Rows from block 3 of the text decoder, named by matrix and row number. Rows with one number belong to one attention dimension. Each number is 50 + 15 x the weight over its row's rms, rounded and kept within 0 to 99. All counts start at 0. After the name is the row's rms in percent of the matrix's.
# q: attention query, key and value (stacked) (decoder.blocks.3.attn.qkv.weight, 384x128, the q third), inputs 64-127
# k: attention query, key and value (stacked) (decoder.blocks.3.attn.qkv.weight, 384x128, the k third), inputs 64-127
q.42 096:43 71 39 72 46 46 70 48 60 45 47 43 51 58 39 45 43 73 59 53 60 38 38 44 45 41 71 34 55 74 75 41 71 67 59 33 87 60 55 70 69 38 71 62 58 56 69 74 68 69 63 39 40 34 51 44 49 50 66 64 67 63 77 47
q.43 098:41 15 35 37 38 37 56 57 40 53 65 47 32 38 44 54 18 38 40 44 22 45 29 38 47 60 65 34 24 40 27 83 45 54 29 55 21 38 61 41 36 52 41 39 26 27 43 49 66 40 32 55 56 54 56 48 29 44 39 57 65 68 28 53
q.44 114:78 59 78 45 50 74 52 52 35 32 57 29 42 46 54 72 43 37 50 43 61 48 57 41 60 59 36 75 76 49 54 52 48 34 39 63 58 59 57 69 51 56 49 36 64 42 51 23 66 31 60 22 70 33 60 43 99 84 46 47 34 63 74 46
q.45 111:78 57 76 56 53 46 64 54 48 46 43 70 71 11 56 47 56 42 44 52 56 51 57 63 57 46 22 51 69 33 49 53 34 61 39 59 65 56 32 23 39 68 51 54 51 69 48 77 11 55 40 48 44 61 14 50 50 68 64 38 67 63 70 30
q.46 120:43 47 58 58 60 73 52 69 38 42 70 38 22 67 49 63 18 46 30 48 38 41 64 44 63 41 88 51 44 41 44 54 53 46 32 64 44 69 41 78 51 55 62 38 35 32 59 50 89 47 48 44 63 30 84 51 65 69 36 67 63 34 57 62
q.47 107:43 25 34 51 64 55 39 40 55 41 46 36 33 75 61 53 43 69 70 39 53 85 63 52 70 69 76 62 25 44 31 61 72 29 66 45 44 44 48 91 74 63 52 36 44 29 42 48 59 43 49 28 63 54 56 49 59 52 65 67 42 21 44 51
q.48 116:35 54 62 50 49 32 61 89 75 49 86 37 24 68 40 43 37 36 20 54 31 20 56 37 41 50 61 32 75 38 57 41 37 38 38 80 53 59 13 70 55 47 52 61 64 46 70 35 55 44 38 75 54 57 42 31 63 62 44 45 71 37 37 54
q.49 087:60 52 40 38 50 36 52 70 87 44 62 49 29 45 65 63 68 45 25 41 53 47 46 25 43 43 42 55 63 62 73 52 38 44 63 64 24 39 57 33 52 47 65 35 59 60 55 22 51 47 52 66 35 65 58 58 42 41 46 36 39 48 21 39
q.50 073:40 53 70 43 72 35 76 57 42 36 42 51 67 30 77 47 67 21 26 57 65 57 78 63 50 39 68 43 66 32 56 34 47 49 48 60 38 50 43 34 51 38 57 36 35 55 64 58 46 52 45 52 49 49 42 35 27 51 50 55 88 70 53 57
q.51 116:39 39 16 36 58 54 64 25 16 50 21 51 86 46 53 49 94 37 82 43 67 66 33 45 52 52 36 64 45 61 44 56 60 61 75 35 39 43 81 46 79 50 53 42 43 54 37 48 60 48 53 41 65 64 31 38 43 40 47 41 67 55 49 65
q.52 105:17 43 24 49 48 55 76 51 24 58 57 34 78 62 39 35 35 46 64 52 36 38 32 46 42 49 72 35 45 59 47 34 40 72 47 50 66 55 48 67 99 32 50 53 29 49 55 31 67 77 57 62 54 62 46 15 35 44 61 42 78 60 51 43
q.53 135:62 78 44 50 39 49 41 23 33 53 25 47 82 21 46 61 80 41 69 58 72 58 48 51 40 57 44 26 51 51 64 56 67 42 55 23 34 54 77 23 53 22 39 70 65 63 42 47 33 33 59 37 45 34 46 55 25 31 52 39 37 76 75 32
q.54 110:48 22 22 39 52 55 53 48 46 51 23 52 75 59 58 34 48 52 84 16 63 62 33 53 48 47 44 79 32 47 35 62 50 58 61 48 33 38 73 44 54 54 54 49 48 31 33 66 71 55 54 40 58 64 39 33 66 42 42 75 58 52 24 70
q.55 131:49 22 34 18 42 89 57 23 29 39 39 44 56 38 46 54 21 49 94 37 43 53 28 16 33 37 51 57 42 55 29 49 40 46 39 56 59 44 62 65 65 37 39 43 57 35 61 58 53 72 54 45 71 55 44 52 71 33 66 37 60 52 25 54
q.56 103:68 14 66 43 58 71 52 53 50 51 30 63 66 16 66 45 41 55 61 36 45 50 40 47 53 50 36 94 58 38 30 59 34 57 28 65 52 45 52 41 27 85 45 36 50 59 49 76 49 48 48 46 61 58 30 53 73 70 48 46 56 49 38 64
q.57 082:56 50 72 39 54 34 47 49 58 69 63 37 58 27 35 46 63 22 35 52 42 59 49 60 41 62 47 53 55 53 37 59 37 39 37 47 59 56 57 09 63 65 56 68 50 70 52 31 32 36 47 54 72 30 37 52 47 56 54 65 62 75 60 41
q.58 106:62 41 64 40 58 15 51 42 74 31 50 68 27 56 45 75 53 60 49 56 52 88 60 52 72 58 51 48 32 56 39 69 72 34 71 47 35 28 49 63 26 66 52 35 69 40 41 55 63 26 20 45 56 34 60 67 57 56 51 58 34 49 57 54
q.59 107:64 52 81 53 56 14 42 54 60 34 42 58 62 48 30 52 66 46 41 62 50 83 76 90 49 72 44 90 37 59 49 61 60 35 49 39 57 40 43 33 44 63 48 49 55 41 22 74 29 27 28 46 52 40 37 54 53 56 52 71 24 50 60 51
q.60 134:23 08 61 51 72 36 58 58 49 55 46 55 48 58 51 44 42 54 40 55 39 60 67 79 64 53 60 72 25 27 29 51 36 52 50 57 49 33 18 72 38 70 50 43 25 52 31 64 55 62 31 70 60 54 44 42 34 58 57 55 50 37 30 59
q.61 089:46 57 66 50 44 70 30 47 55 65 39 55 70 43 51 27 70 55 51 58 55 54 58 70 41 37 30 52 51 51 47 40 45 50 60 43 48 37 65 00 24 20 53 53 46 51 48 55 20 69 49 70 18 43 43 49 27 16 49 52 27 45 34 41
q.62 141:48 37 42 42 38 67 54 65 37 52 67 38 19 49 54 66 28 35 43 26 34 20 40 09 50 56 52 49 48 43 48 49 32 43 32 73 25 41 48 69 48 54 51 31 45 30 63 29 85 46 54 31 63 54 64 45 65 73 43 42 48 34 37 63
q.63 091:41 30 48 53 34 50 53 47 52 55 41 55 52 77 41 30 08 73 53 51 33 40 61 68 28 35 49 66 23 51 32 48 34 45 29 47 61 24 26 59 18 70 33 50 37 46 43 78 53 73 33 67 40 62 46 38 61 42 51 56 47 47 26 78
q.64 080:53 66 32 65 21 52 52 53 30 65 55 49 64 39 53 56 34 64 51 58 45 63 35 28 96 42 71 51 41 34 49 28 73 57 53 50 51 45 45 91 74 59 29 55 84 31 41 76 44 52 27 32 32 51 36 43 79 66 27 70 65 50 64 56
q.65 098:37 18 57 32 43 59 36 56 78 25 20 19 32 50 72 60 80 47 73 46 66 63 42 46 36 61 70 61 52 31 65 37 56 42 70 63 46 35 77 37 79 48 42 64 68 59 57 55 53 45 37 36 49 44 31 55 62 34 65 70 38 68 45 65
q.66 095:68 54 74 61 82 23 51 42 61 44 38 75 23 36 45 60 33 37 45 51 43 63 85 39 29 52 23 45 51 72 48 50 61 26 19 59 67 67 33 51 09 32 54 38 22 36 39 67 50 59 53 75 70 31 59 31 51 48 59 50 47 41 46 58
q.67 099:46 80 41 48 54 55 65 32 29 83 76 74 81 48 42 44 25 72 54 45 30 28 29 40 51 43 72 46 30 83 44 60 55 69 63 48 47 49 39 53 57 53 86 38 36 42 30 49 53 53 41 52 53 38 69 74 52 69 34 40 62 51 65 17
q.68 080:63 42 61 35 67 50 61 45 63 26 25 46 27 57 65 60 69 59 75 42 60 62 70 49 23 50 34 32 37 48 28 56 35 39 34 47 46 68 61 11 14 20 47 54 37 44 47 64 51 64 46 28 77 43 50 52 57 38 62 42 64 55 59 47
q.69 115:43 54 47 37 35 70 68 41 21 66 81 59 82 61 39 41 43 63 40 32 49 28 39 51 43 41 53 41 39 53 51 65 49 57 65 61 47 51 38 36 43 70 77 50 35 66 26 13 51 38 54 43 46 64 62 76 33 57 44 23 67 45 42 32
q.70 087:44 59 49 43 36 70 56 59 39 63 74 42 51 44 66 42 57 46 68 44 67 59 41 31 96 33 80 54 56 26 65 49 54 59 66 70 33 58 74 60 71 59 33 78 74 31 54 36 52 41 32 21 56 46 38 43 59 82 39 38 63 31 61 47
q.71 090:42 82 59 61 29 41 48 38 15 80 69 61 88 39 48 52 36 41 33 43 24 20 31 51 85 56 63 65 47 41 52 52 50 47 58 54 60 51 44 75 64 44 56 67 56 47 52 36 47 39 36 51 68 25 57 47 40 75 27 43 52 46 61 28
q.72 107:47 57 57 55 48 49 50 38 33 74 61 62 92 47 46 53 39 37 28 42 44 19 42 71 47 67 49 46 55 59 56 59 48 51 49 48 64 36 35 51 76 41 84 46 43 65 37 17 56 40 51 71 38 46 70 63 29 54 50 40 43 57 53 40
q.73 076:63 60 40 79 57 25 42 48 33 71 25 61 55 38 45 55 31 47 45 67 46 53 41 56 63 65 51 54 52 51 60 23 59 46 24 45 62 52 43 76 70 20 40 44 76 39 59 94 53 65 42 62 31 41 50 27 81 49 32 62 52 68 50 62
q.74 095:54 45 66 58 47 48 60 44 67 32 40 44 09 34 39 46 66 48 55 53 62 62 84 36 54 39 48 41 41 49 53 41 51 34 46 78 46 71 71 41 13 60 16 48 38 41 58 72 41 61 60 47 73 50 18 33 60 48 57 56 53 45 38 67
q.75 097:48 53 66 54 57 35 41 47 52 43 38 51 00 42 54 59 52 54 47 53 54 64 72 16 63 34 51 68 36 50 55 34 63 33 41 62 58 66 69 59 23 52 27 50 35 31 59 92 47 59 51 39 82 36 34 32 61 53 48 72 38 43 48 63
q.76 104:50 38 58 45 66 54 47 55 69 37 30 49 01 62 48 53 66 58 64 52 63 77 71 30 41 39 47 55 47 54 47 37 55 36 34 61 37 68 60 47 24 49 29 45 49 46 62 86 48 57 55 29 72 54 43 49 76 51 53 48 58 41 44 65
q.77 090:69 38 51 33 48 65 37 69 52 14 40 30 29 49 81 56 53 62 62 42 77 77 65 22 58 28 49 73 54 46 47 21 54 52 47 51 44 70 62 41 67 51 53 57 53 37 49 51 55 63 38 35 61 24 56 54 76 48 59 75 50 51 28 48
q.78 107:48 62 49 35 48 50 56 36 47 62 68 68 85 46 44 60 30 51 43 44 41 40 28 54 43 70 44 34 51 86 47 57 57 57 48 44 52 50 23 48 71 44 87 37 45 49 25 41 44 29 58 67 39 39 72 78 30 57 55 33 61 49 66 31
q.79 112:61 51 54 53 54 58 43 50 53 48 19 45 06 41 70 56 57 54 65 53 49 74 68 19 60 42 35 56 34 38 40 37 57 48 40 49 51 56 59 59 38 33 26 46 48 27 56 85 62 66 39 37 69 35 49 23 81 40 47 67 47 49 52 64
q.80 082:22 23 30 35 46 72 65 63 51 34 47 34 48 50 69 41 50 52 69 59 51 91 53 72 58 56 61 42 51 23 45 55 44 51 50 40 39 26 53 56 97 66 38 55 65 39 36 54 64 44 41 26 38 86 50 40 55 33 55 67 48 42 52 67
q.81 100:44 56 35 25 30 68 52 52 14 64 71 45 89 50 58 40 46 58 49 44 52 25 30 53 68 40 72 56 50 50 42 69 39 66 80 60 49 45 54 46 62 63 61 76 63 53 42 14 54 50 34 42 49 66 58 68 50 63 36 40 60 46 58 34
q.82 085:56 50 44 41 64 50 42 52 51 48 55 59 60 62 34 65 33 59 49 40 42 41 59 45 07 52 32 37 40 85 48 46 52 43 38 29 47 53 33 32 31 49 92 26 22 64 24 42 35 39 70 58 50 47 76 71 39 43 44 35 74 47 50 38
q.83 074:42 55 55 57 74 50 52 33 67 67 76 54 74 59 29 36 69 50 24 53 49 61 53 61 64 68 69 24 76 67 42 66 58 59 41 47 52 53 38 54 68 54 39 42 63 60 66 40 44 53 71 84 19 65 48 66 17 54 78 51 32 30 55 53
q.84 105:48 48 33 38 41 56 53 41 35 54 70 62 90 62 51 49 35 55 51 45 44 29 24 60 38 74 49 39 52 67 50 60 47 66 53 34 41 39 32 46 70 59 85 47 54 65 22 36 38 20 60 43 37 56 65 81 41 44 51 30 68 61 65 28
q.85 093:53 55 61 56 59 59 56 53 27 41 41 52 44 28 67 47 41 54 52 54 58 51 56 25 69 20 82 54 46 29 67 50 50 44 59 69 63 62 75 56 51 60 31 77 32 29 54 40 63 72 24 48 89 47 40 27 83 62 42 76 42 52 44 67
q.86 090:51 69 45 61 54 47 43 53 18 72 63 61 84 55 54 44 25 53 31 45 31 28 45 61 65 50 63 50 63 53 45 62 56 58 53 41 59 36 38 63 72 37 67 51 45 44 57 19 60 59 37 72 43 40 72 43 41 64 45 50 39 52 47 45
q.87 085:24 60 33 50 68 68 45 52 24 65 78 62 77 68 38 30 37 52 33 47 45 34 53 52 42 33 67 38 43 60 45 53 54 36 48 52 46 56 33 43 36 60 66 49 44 56 37 37 61 54 66 41 46 69 67 47 43 65 27 38 55 58 56 50
q.88 107:61 59 40 43 28 57 49 56 16 59 55 55 88 36 65 51 34 58 52 41 47 27 16 57 50 37 54 51 55 51 53 70 36 71 73 51 58 46 62 41 74 53 85 67 46 46 37 23 56 54 20 61 43 34 67 65 45 70 51 40 55 56 58 38
q.89 087:77 57 53 47 34 43 43 47 77 38 30 39 29 28 58 61 54 55 70 47 57 72 45 22 56 61 32 66 36 58 39 32 58 50 58 46 51 58 60 64 56 47 52 35 53 33 42 85 27 47 30 45 59 20 47 53 63 36 49 65 55 56 55 38
q.90 088:52 31 63 50 56 47 38 60 78 30 25 17 13 59 68 45 63 35 75 60 52 74 56 41 37 43 44 64 51 22 55 28 55 40 49 63 35 59 64 44 62 51 38 66 63 58 66 62 56 63 39 37 65 61 37 44 53 38 57 58 37 60 10 57
q.91 095:56 68 53 43 54 54 54 48 30 75 65 78 94 48 41 68 39 63 24 47 55 15 40 62 41 58 67 41 52 67 72 79 56 56 62 57 48 31 61 54 40 70 72 73 36 51 50 11 47 48 31 61 54 59 52 63 54 60 40 39 64 50 75 44
q.92 105:40 29 60 39 74 64 43 62 77 18 48 38 13 65 43 52 69 56 55 56 76 66 82 38 34 38 58 44 52 50 50 47 49 39 42 59 40 63 62 36 13 54 23 47 55 61 70 63 51 58 67 44 60 64 30 34 58 42 57 56 48 44 36 78
q.93 106:47 32 63 52 74 56 57 53 73 20 46 35 09 66 44 51 82 40 43 49 58 67 83 48 43 47 39 42 61 41 36 45 42 41 28 51 48 60 58 40 19 44 17 43 59 54 67 47 47 59 75 42 47 69 33 31 39 40 58 45 45 43 34 69
q.94 082:36 42 48 37 41 72 46 70 60 39 50 36 47 44 65 62 44 68 65 58 72 76 62 31 34 25 64 52 54 37 78 47 62 34 71 60 52 44 69 42 70 80 54 68 52 59 62 43 58 49 41 45 52 55 37 52 60 51 58 78 52 46 45 66
k.42 090:50 36 53 53 31 24 38 54 26 55 86 35 55 66 67 70 56 69 43 30 32 26 45 60 44 68 48 77 33 33 69 42 52 46 41 61 32 84 48 55 51 44 30 55 51 39 63 45 55 48 31 27 88 08 51 58 30 73 60 36 39 73 50 35
k.43 097:46 42 35 50 52 60 66 36 47 55 33 62 73 41 53 46 43 55 33 91 85 71 37 62 42 64 66 23 50 60 30 62 52 68 52 41 61 26 63 54 47 67 65 55 34 43 59 54 60 69 58 50 15 77 56 39 68 45 61 47 72 39 45 62
k.44 111:72 58 22 39 40 70 63 64 74 58 81 45 00 55 60 55 69 36 52 51 54 51 31 48 34 44 37 68 44 25 54 48 45 55 26 42 38 55 82 42 59 38 43 44 80 43 19 26 68 21 57 49 78 24 44 46 56 43 21 45 53 55 50 78
k.45 113:61 71 33 48 30 73 41 44 72 60 33 69 60 35 49 39 44 29 75 25 44 38 29 31 43 54 37 52 86 76 51 47 48 58 36 72 54 72 09 52 60 08 72 40 57 48 34 72 44 46 47 50 58 72 55 58 61 54 50 44 47 74 43 32
k.46 114:51 36 38 42 51 34 52 35 57 40 86 43 57 61 52 52 77 60 71 68 57 84 64 83 43 62 66 71 25 57 51 54 51 72 36 57 41 33 82 56 62 51 41 47 60 34 59 32 70 66 51 49 80 42 55 53 62 55 63 52 53 39 78 65
k.47 089:49 25 44 46 46 44 25 37 55 51 71 19 29 51 55 56 41 68 37 67 46 54 66 50 58 43 38 48 36 40 21 45 40 42 35 31 42 51 42 74 49 59 43 45 45 24 52 50 71 69 73 49 90 34 59 35 60 62 23 65 52 43 43 50
k.48 092:71 39 29 44 45 62 68 39 82 35 66 66 67 52 70 63 72 32 32 63 55 60 56 68 44 46 44 72 47 42 59 49 59 58 54 64 34 32 38 28 68 50 53 38 55 68 37 39 25 43 61 49 40 52 68 51 57 43 33 37 68 48 17 45
k.49 095:53 32 52 56 64 47 68 78 54 66 58 55 52 52 43 42 36 40 40 67 57 29 43 41 62 59 61 50 72 48 80 14 49 33 49 46 63 41 37 39 52 67 47 54 46 72 63 62 35 43 53 76 42 60 43 36 44 48 18 57 53 33 51 53
k.50 080:25 29 27 44 46 42 49 70 62 74 45 40 58 64 42 42 54 31 61 38 33 59 33 41 52 72 58 62 46 78 70 33 56 59 64 75 47 45 28 17 59 13 35 38 40 62 37 74 48 39 58 73 30 75 41 45 48 59 50 62 32 56 56 28
k.51 095:27 50 57 60 58 73 27 39 12 52 37 36 58 40 52 41 61 44 47 29 57 39 45 21 35 40 51 67 40 48 35 65 55 52 79 32 43 61 31 55 31 54 53 65 50 54 59 55 62 45 45 56 28 47 19 49 40 58 43 60 35 64 45 45
k.52 101:53 41 41 63 46 68 63 34 21 73 25 48 77 70 50 59 66 58 61 44 57 59 43 39 46 73 60 57 21 36 50 62 81 49 73 33 24 59 48 49 68 31 53 59 39 37 43 25 64 46 46 53 22 39 42 60 78 70 59 53 40 86 35 56
k.53 107:28 73 60 53 52 37 28 62 32 69 35 32 22 36 50 52 34 29 36 54 30 28 61 28 56 45 37 24 64 43 55 50 43 34 61 61 67 58 66 43 28 37 41 64 54 48 50 48 45 33 29 42 53 13 53 49 17 39 62 46 28 47 45 13
k.54 104:42 31 46 35 65 49 64 51 32 58 40 59 61 55 74 33 71 72 46 32 74 60 36 39 44 34 53 52 42 41 70 46 39 62 47 25 49 54 60 45 13 81 52 71 56 53 51 59 51 63 53 60 30 69 33 37 73 43 29 51 45 64 47 64
k.55 127:72 45 63 59 45 58 63 35 26 68 68 47 55 42 59 43 28 44 56 61 39 52 55 57 36 62 42 36 31 20 30 60 56 69 22 55 47 52 61 52 69 69 21 54 35 44 57 42 70 63 60 71 81 34 22 60 70 44 49 41 60 67 49 56
k.56 097:65 61 29 34 55 71 52 47 77 52 38 92 70 29 68 52 57 43 83 43 57 72 34 41 43 52 44 45 67 58 44 51 46 57 34 57 43 61 53 50 29 37 49 44 57 58 34 81 46 51 66 68 63 86 29 55 74 33 49 55 59 67 64 63
k.57 085:61 68 65 67 55 55 47 40 90 07 52 53 37 32 49 41 72 31 32 43 48 57 24 26 43 57 30 40 68 54 41 64 47 41 45 35 46 41 53 34 43 04 69 40 42 66 28 53 34 47 55 64 16 72 83 69 45 46 45 44 44 62 37 58
k.58 086:21 32 49 41 32 23 57 51 60 39 60 27 32 51 51 30 28 57 13 53 39 28 29 69 58 45 50 36 49 76 44 56 44 39 42 41 50 51 36 79 54 58 41 44 45 31 59 57 56 55 51 49 85 28 59 15 11 29 53 58 53 34 68 53
k.59 103:39 44 54 57 54 32 31 48 77 24 47 54 29 52 57 39 45 46 15 34 41 25 45 23 37 45 42 37 72 66 35 49 32 26 55 37 51 41 32 36 52 34 63 45 57 41 44 63 47 38 34 29 53 50 83 59 43 31 66 61 46 43 45 56
k.60 123:40 40 23 57 67 53 39 33 70 40 22 50 79 63 37 36 44 73 81 50 42 77 57 48 57 45 58 36 42 80 30 45 63 57 53 40 35 46 13 81 63 27 64 51 26 57 38 76 72 64 63 59 25 99 42 48 73 54 58 73 54 51 51 56
k.61 081:24 55 60 47 74 48 47 75 54 81 52 47 50 38 38 46 37 65 65 34 52 59 66 44 55 33 60 22 68 78 63 52 36 52 60 55 76 31 40 29 30 63 30 64 22 71 41 64 20 69 24 43 17 47 39 71 44 36 56 61 13 43 35 25
k.62 125:65 32 35 55 63 64 71 49 41 43 65 57 44 51 49 46 55 50 59 95 88 73 44 72 43 51 68 54 40 32 43 46 54 61 44 50 40 37 80 61 57 73 51 50 55 58 67 42 45 57 60 58 57 68 45 35 78 41 31 46 73 23 72 70
k.63 082:62 52 33 61 44 48 61 58 51 26 05 72 69 64 58 52 43 62 52 51 35 77 55 67 49 43 57 35 24 45 28 47 64 51 46 51 53 41 60 54 49 40 48 54 31 49 38 53 47 54 58 53 26 57 29 55 70 42 88 58 77 55 40 82
k.64 083:60 58 46 76 83 42 57 31 75 44 78 36 62 42 60 53 50 34 62 41 59 59 62 38 52 50 39 43 44 71 51 34 44 44 34 73 49 52 27 62 60 17 63 35 30 50 61 62 33 58 57 49 53 55 61 41 36 71 45 43 53 19 57 41
k.65 115:54 48 91 68 60 48 29 75 21 45 76 60 76 56 53 54 26 51 19 61 31 36 58 56 75 64 55 50 32 67 51 66 29 41 52 47 65 58 33 46 48 76 40 48 58 36 63 33 39 46 40 68 41 40 55 75 32 69 39 55 43 53 51 35
k.66 105:45 70 52 58 46 66 51 52 27 50 56 57 59 46 58 49 53 60 56 26 47 31 72 55 46 40 49 61 47 18 69 74 46 63 53 31 21 36 47 57 42 35 30 56 43 53 62 24 42 41 36 56 30 23 32 66 55 57 54 58 45 60 47 44
k.67 093:32 29 05 57 50 46 51 43 66 37 22 52 51 41 63 33 61 75 49 34 61 55 35 36 34 36 46 61 52 31 54 44 70 63 58 59 64 53 57 28 45 31 46 51 21 49 14 45 55 47 38 46 51 55 35 22 59 50 58 57 60 53 38 58
k.68 112:33 42 75 38 32 40 27 73 20 50 66 51 59 61 49 62 53 48 19 38 30 33 57 71 51 46 50 53 36 30 66 48 41 41 54 38 50 32 53 22 34 67 39 64 60 43 66 09 45 49 36 55 31 47 51 58 38 50 38 54 47 67 47 54
k.69 117:40 19 36 40 43 63 52 27 68 53 43 46 20 50 66 47 66 58 43 57 53 88 26 37 35 43 57 63 69 52 44 41 63 48 53 31 67 75 66 54 57 48 72 40 48 53 04 57 65 57 43 21 63 49 54 48 67 46 71 58 55 46 64 49
k.70 085:67 67 54 74 81 61 41 35 71 76 43 49 34 30 63 36 15 19 27 61 55 42 53 42 50 59 44 47 66 48 42 37 67 38 39 58 59 55 41 50 82 47 61 18 57 52 46 60 45 48 35 44 43 37 67 49 25 62 44 65 35 36 56 67
k.71 110:65 50 38 56 41 68 72 15 93 71 20 43 20 39 48 35 40 52 77 48 57 62 51 45 42 36 49 59 76 67 42 27 45 47 63 60 49 56 42 41 64 33 73 27 30 61 29 83 67 62 63 25 77 63 66 28 66 54 53 63 62 55 45 61
k.72 138:55 53 35 39 45 62 69 11 85 61 21 44 28 45 53 36 43 60 73 64 59 78 38 39 40 41 55 64 77 60 29 45 62 68 46 52 53 54 48 69 52 36 71 40 38 67 28 86 65 57 72 23 88 73 46 41 73 51 61 53 63 49 52 55
k.73 090:43 63 57 56 35 42 64 35 68 41 50 29 53 40 47 62 40 33 85 41 75 45 64 57 52 48 41 27 38 58 48 50 42 63 38 78 33 18 32 54 38 35 64 44 44 62 89 78 54 62 77 54 50 57 59 34 67 61 32 43 59 52 54 45
k.74 113:49 53 58 50 59 60 33 85 23 51 82 59 63 56 52 59 57 44 31 49 41 41 63 57 69 47 50 33 27 42 68 51 38 40 48 52 20 44 39 43 46 67 14 73 55 33 58 27 32 44 29 62 30 37 54 85 28 55 45 59 46 39 62 42
k.75 111:64 47 49 66 54 42 37 69 31 56 59 52 63 44 50 58 56 61 45 29 49 34 67 55 43 37 49 23 37 43 77 66 29 49 51 62 31 43 27 25 50 57 12 61 60 39 68 28 27 54 35 78 26 43 46 66 33 69 28 57 59 61 50 36
k.76 132:28 49 77 63 34 38 30 77 17 44 72 57 62 53 53 67 50 36 24 35 41 36 75 69 55 50 38 41 31 32 61 55 44 49 54 41 50 40 49 24 44 57 29 56 66 43 76 12 46 49 31 74 13 24 49 57 34 46 30 47 49 68 55 53
k.77 098:69 50 59 76 73 33 41 65 25 37 79 61 86 37 62 53 52 63 33 57 39 43 61 60 36 76 61 57 46 61 50 77 37 41 50 35 52 44 57 22 36 56 67 33 76 39 63 40 38 58 45 87 19 13 35 46 27 50 44 46 63 62 72 52
k.78 110:41 49 28 51 50 54 58 15 53 53 29 57 28 42 70 42 43 69 39 48 44 55 30 41 43 36 46 85 61 34 41 58 67 61 56 30 77 50 59 79 36 36 61 33 26 72 34 66 65 43 45 11 61 55 38 40 45 54 54 42 33 44 46 59
k.79 118:33 63 75 59 47 25 37 78 23 30 65 52 84 48 51 60 46 37 47 36 51 38 74 70 53 44 44 37 35 49 69 52 32 48 42 53 36 38 34 22 47 53 37 55 47 39 87 20 23 55 47 82 23 41 50 48 30 60 35 56 56 58 46 47
k.80 088:40 53 40 40 60 49 37 69 44 51 60 32 62 74 54 61 38 19 41 64 39 54 39 14 59 73 61 52 67 61 47 29 67 23 34 51 72 63 63 63 70 51 47 49 53 45 53 51 29 50 61 63 58 64 78 67 44 47 60 50 55 24 39 31
k.81 104:50 38 31 41 53 54 63 38 82 65 29 44 31 43 59 48 55 46 49 62 59 69 20 41 33 47 68 43 72 62 48 26 58 53 61 53 74 53 54 32 58 50 71 44 55 60 19 69 67 60 61 19 61 63 70 32 51 38 61 42 67 39 59 60
k.82 090:41 30 48 33 33 28 47 49 28 45 29 52 55 63 56 38 77 97 53 28 48 48 37 43 27 52 53 71 34 32 78 70 62 44 55 65 76 51 63 46 37 44 39 55 46 72 24 25 53 47 40 43 46 45 22 46 50 46 74 29 50 51 61 46
k.83 093:61 95 16 23 38 72 65 49 66 56 40 61 44 40 51 68 63 40 61 71 55 57 38 44 60 52 42 63 81 59 44 54 70 81 52 38 57 34 79 69 61 46 73 58 62 61 64 72 77 40 49 34 58 63 52 51 66 27 58 58 48 40 46 53
k.84 100:49 32 46 46 52 36 59 28 61 42 38 46 31 54 61 39 46 64 56 47 54 69 31 39 39 44 54 68 57 46 35 50 63 35 51 41 91 66 52 67 42 42 69 36 39 66 19 58 64 57 55 17 60 49 49 50 48 45 74 35 39 43 47 43
k.85 095:38 47 27 63 82 44 37 72 55 64 54 22 53 46 57 60 50 52 33 38 57 31 41 49 48 39 59 15 50 50 57 53 34 50 48 52 17 55 38 14 54 65 38 58 69 30 56 37 41 50 38 75 32 46 63 69 53 42 38 81 74 44 49 57
k.86 120:61 63 24 48 45 57 84 30 95 62 21 43 41 35 44 44 55 46 81 59 63 59 38 51 26 50 59 51 73 57 44 33 64 67 54 48 59 48 64 42 56 25 72 53 46 64 43 87 65 52 82 33 71 62 44 40 76 38 57 52 57 55 46 68
k.87 101:42 57 30 39 22 45 68 32 65 66 30 39 22 52 53 59 68 49 63 46 81 70 39 22 25 44 59 47 71 53 44 38 63 72 41 52 57 42 54 48 54 36 72 47 60 58 36 66 50 60 70 43 61 61 45 43 70 48 58 48 80 37 72 42
k.88 113:51 40 30 47 65 57 69 22 85 44 29 43 32 46 55 50 41 56 70 65 52 41 14 56 45 49 75 66 58 62 52 43 42 55 65 41 65 60 62 44 30 54 93 39 48 45 20 80 69 58 67 30 64 52 51 32 56 37 61 50 53 53 49 55
k.89 110:61 53 71 74 83 41 36 69 21 36 73 61 78 46 55 40 40 69 30 33 39 32 72 62 57 53 49 60 30 45 59 70 27 37 65 53 50 43 38 44 40 50 34 41 47 38 65 28 31 43 23 50 27 26 51 39 18 57 48 42 28 54 45 48
k.90 103:47 46 93 72 63 41 36 85 09 49 81 52 73 67 51 45 39 42 22 46 31 33 75 41 70 65 46 41 39 47 55 62 46 43 58 52 49 46 49 47 50 71 34 43 75 28 67 37 23 43 28 72 26 29 48 57 39 49 22 48 42 46 55 37
k.91 102:53 42 21 37 45 51 61 30 88 62 27 20 14 43 46 56 61 56 76 45 61 52 13 46 40 39 65 61 52 65 58 42 54 48 52 54 61 82 42 48 57 42 58 52 48 71 09 74 75 46 60 21 80 67 56 52 70 30 74 64 54 44 39 64
k.92 116:31 46 69 55 47 44 32 88 16 57 80 67 62 61 50 66 70 51 23 55 39 55 59 64 39 56 48 27 19 40 53 58 54 44 39 42 47 47 55 27 50 61 15 72 76 41 74 28 42 40 41 76 32 35 37 82 33 50 34 42 54 49 68 52
k.93 099:47 64 69 30 31 57 50 85 21 60 74 75 59 59 44 64 65 37 37 69 39 60 59 76 49 63 48 36 40 37 54 49 55 55 48 42 37 42 62 45 65 60 15 65 78 41 83 35 44 41 56 70 41 39 39 83 41 52 42 44 38 52 74 57
k.94 110:46 42 43 59 80 34 35 74 26 49 64 38 70 66 50 53 67 69 37 42 44 24 25 26 53 76 73 40 20 55 73 63 42 24 41 64 62 68 44 46 50 67 30 60 59 37 40 27 34 53 33 78 37 56 47 73 44 58 55 56 59 37 57 32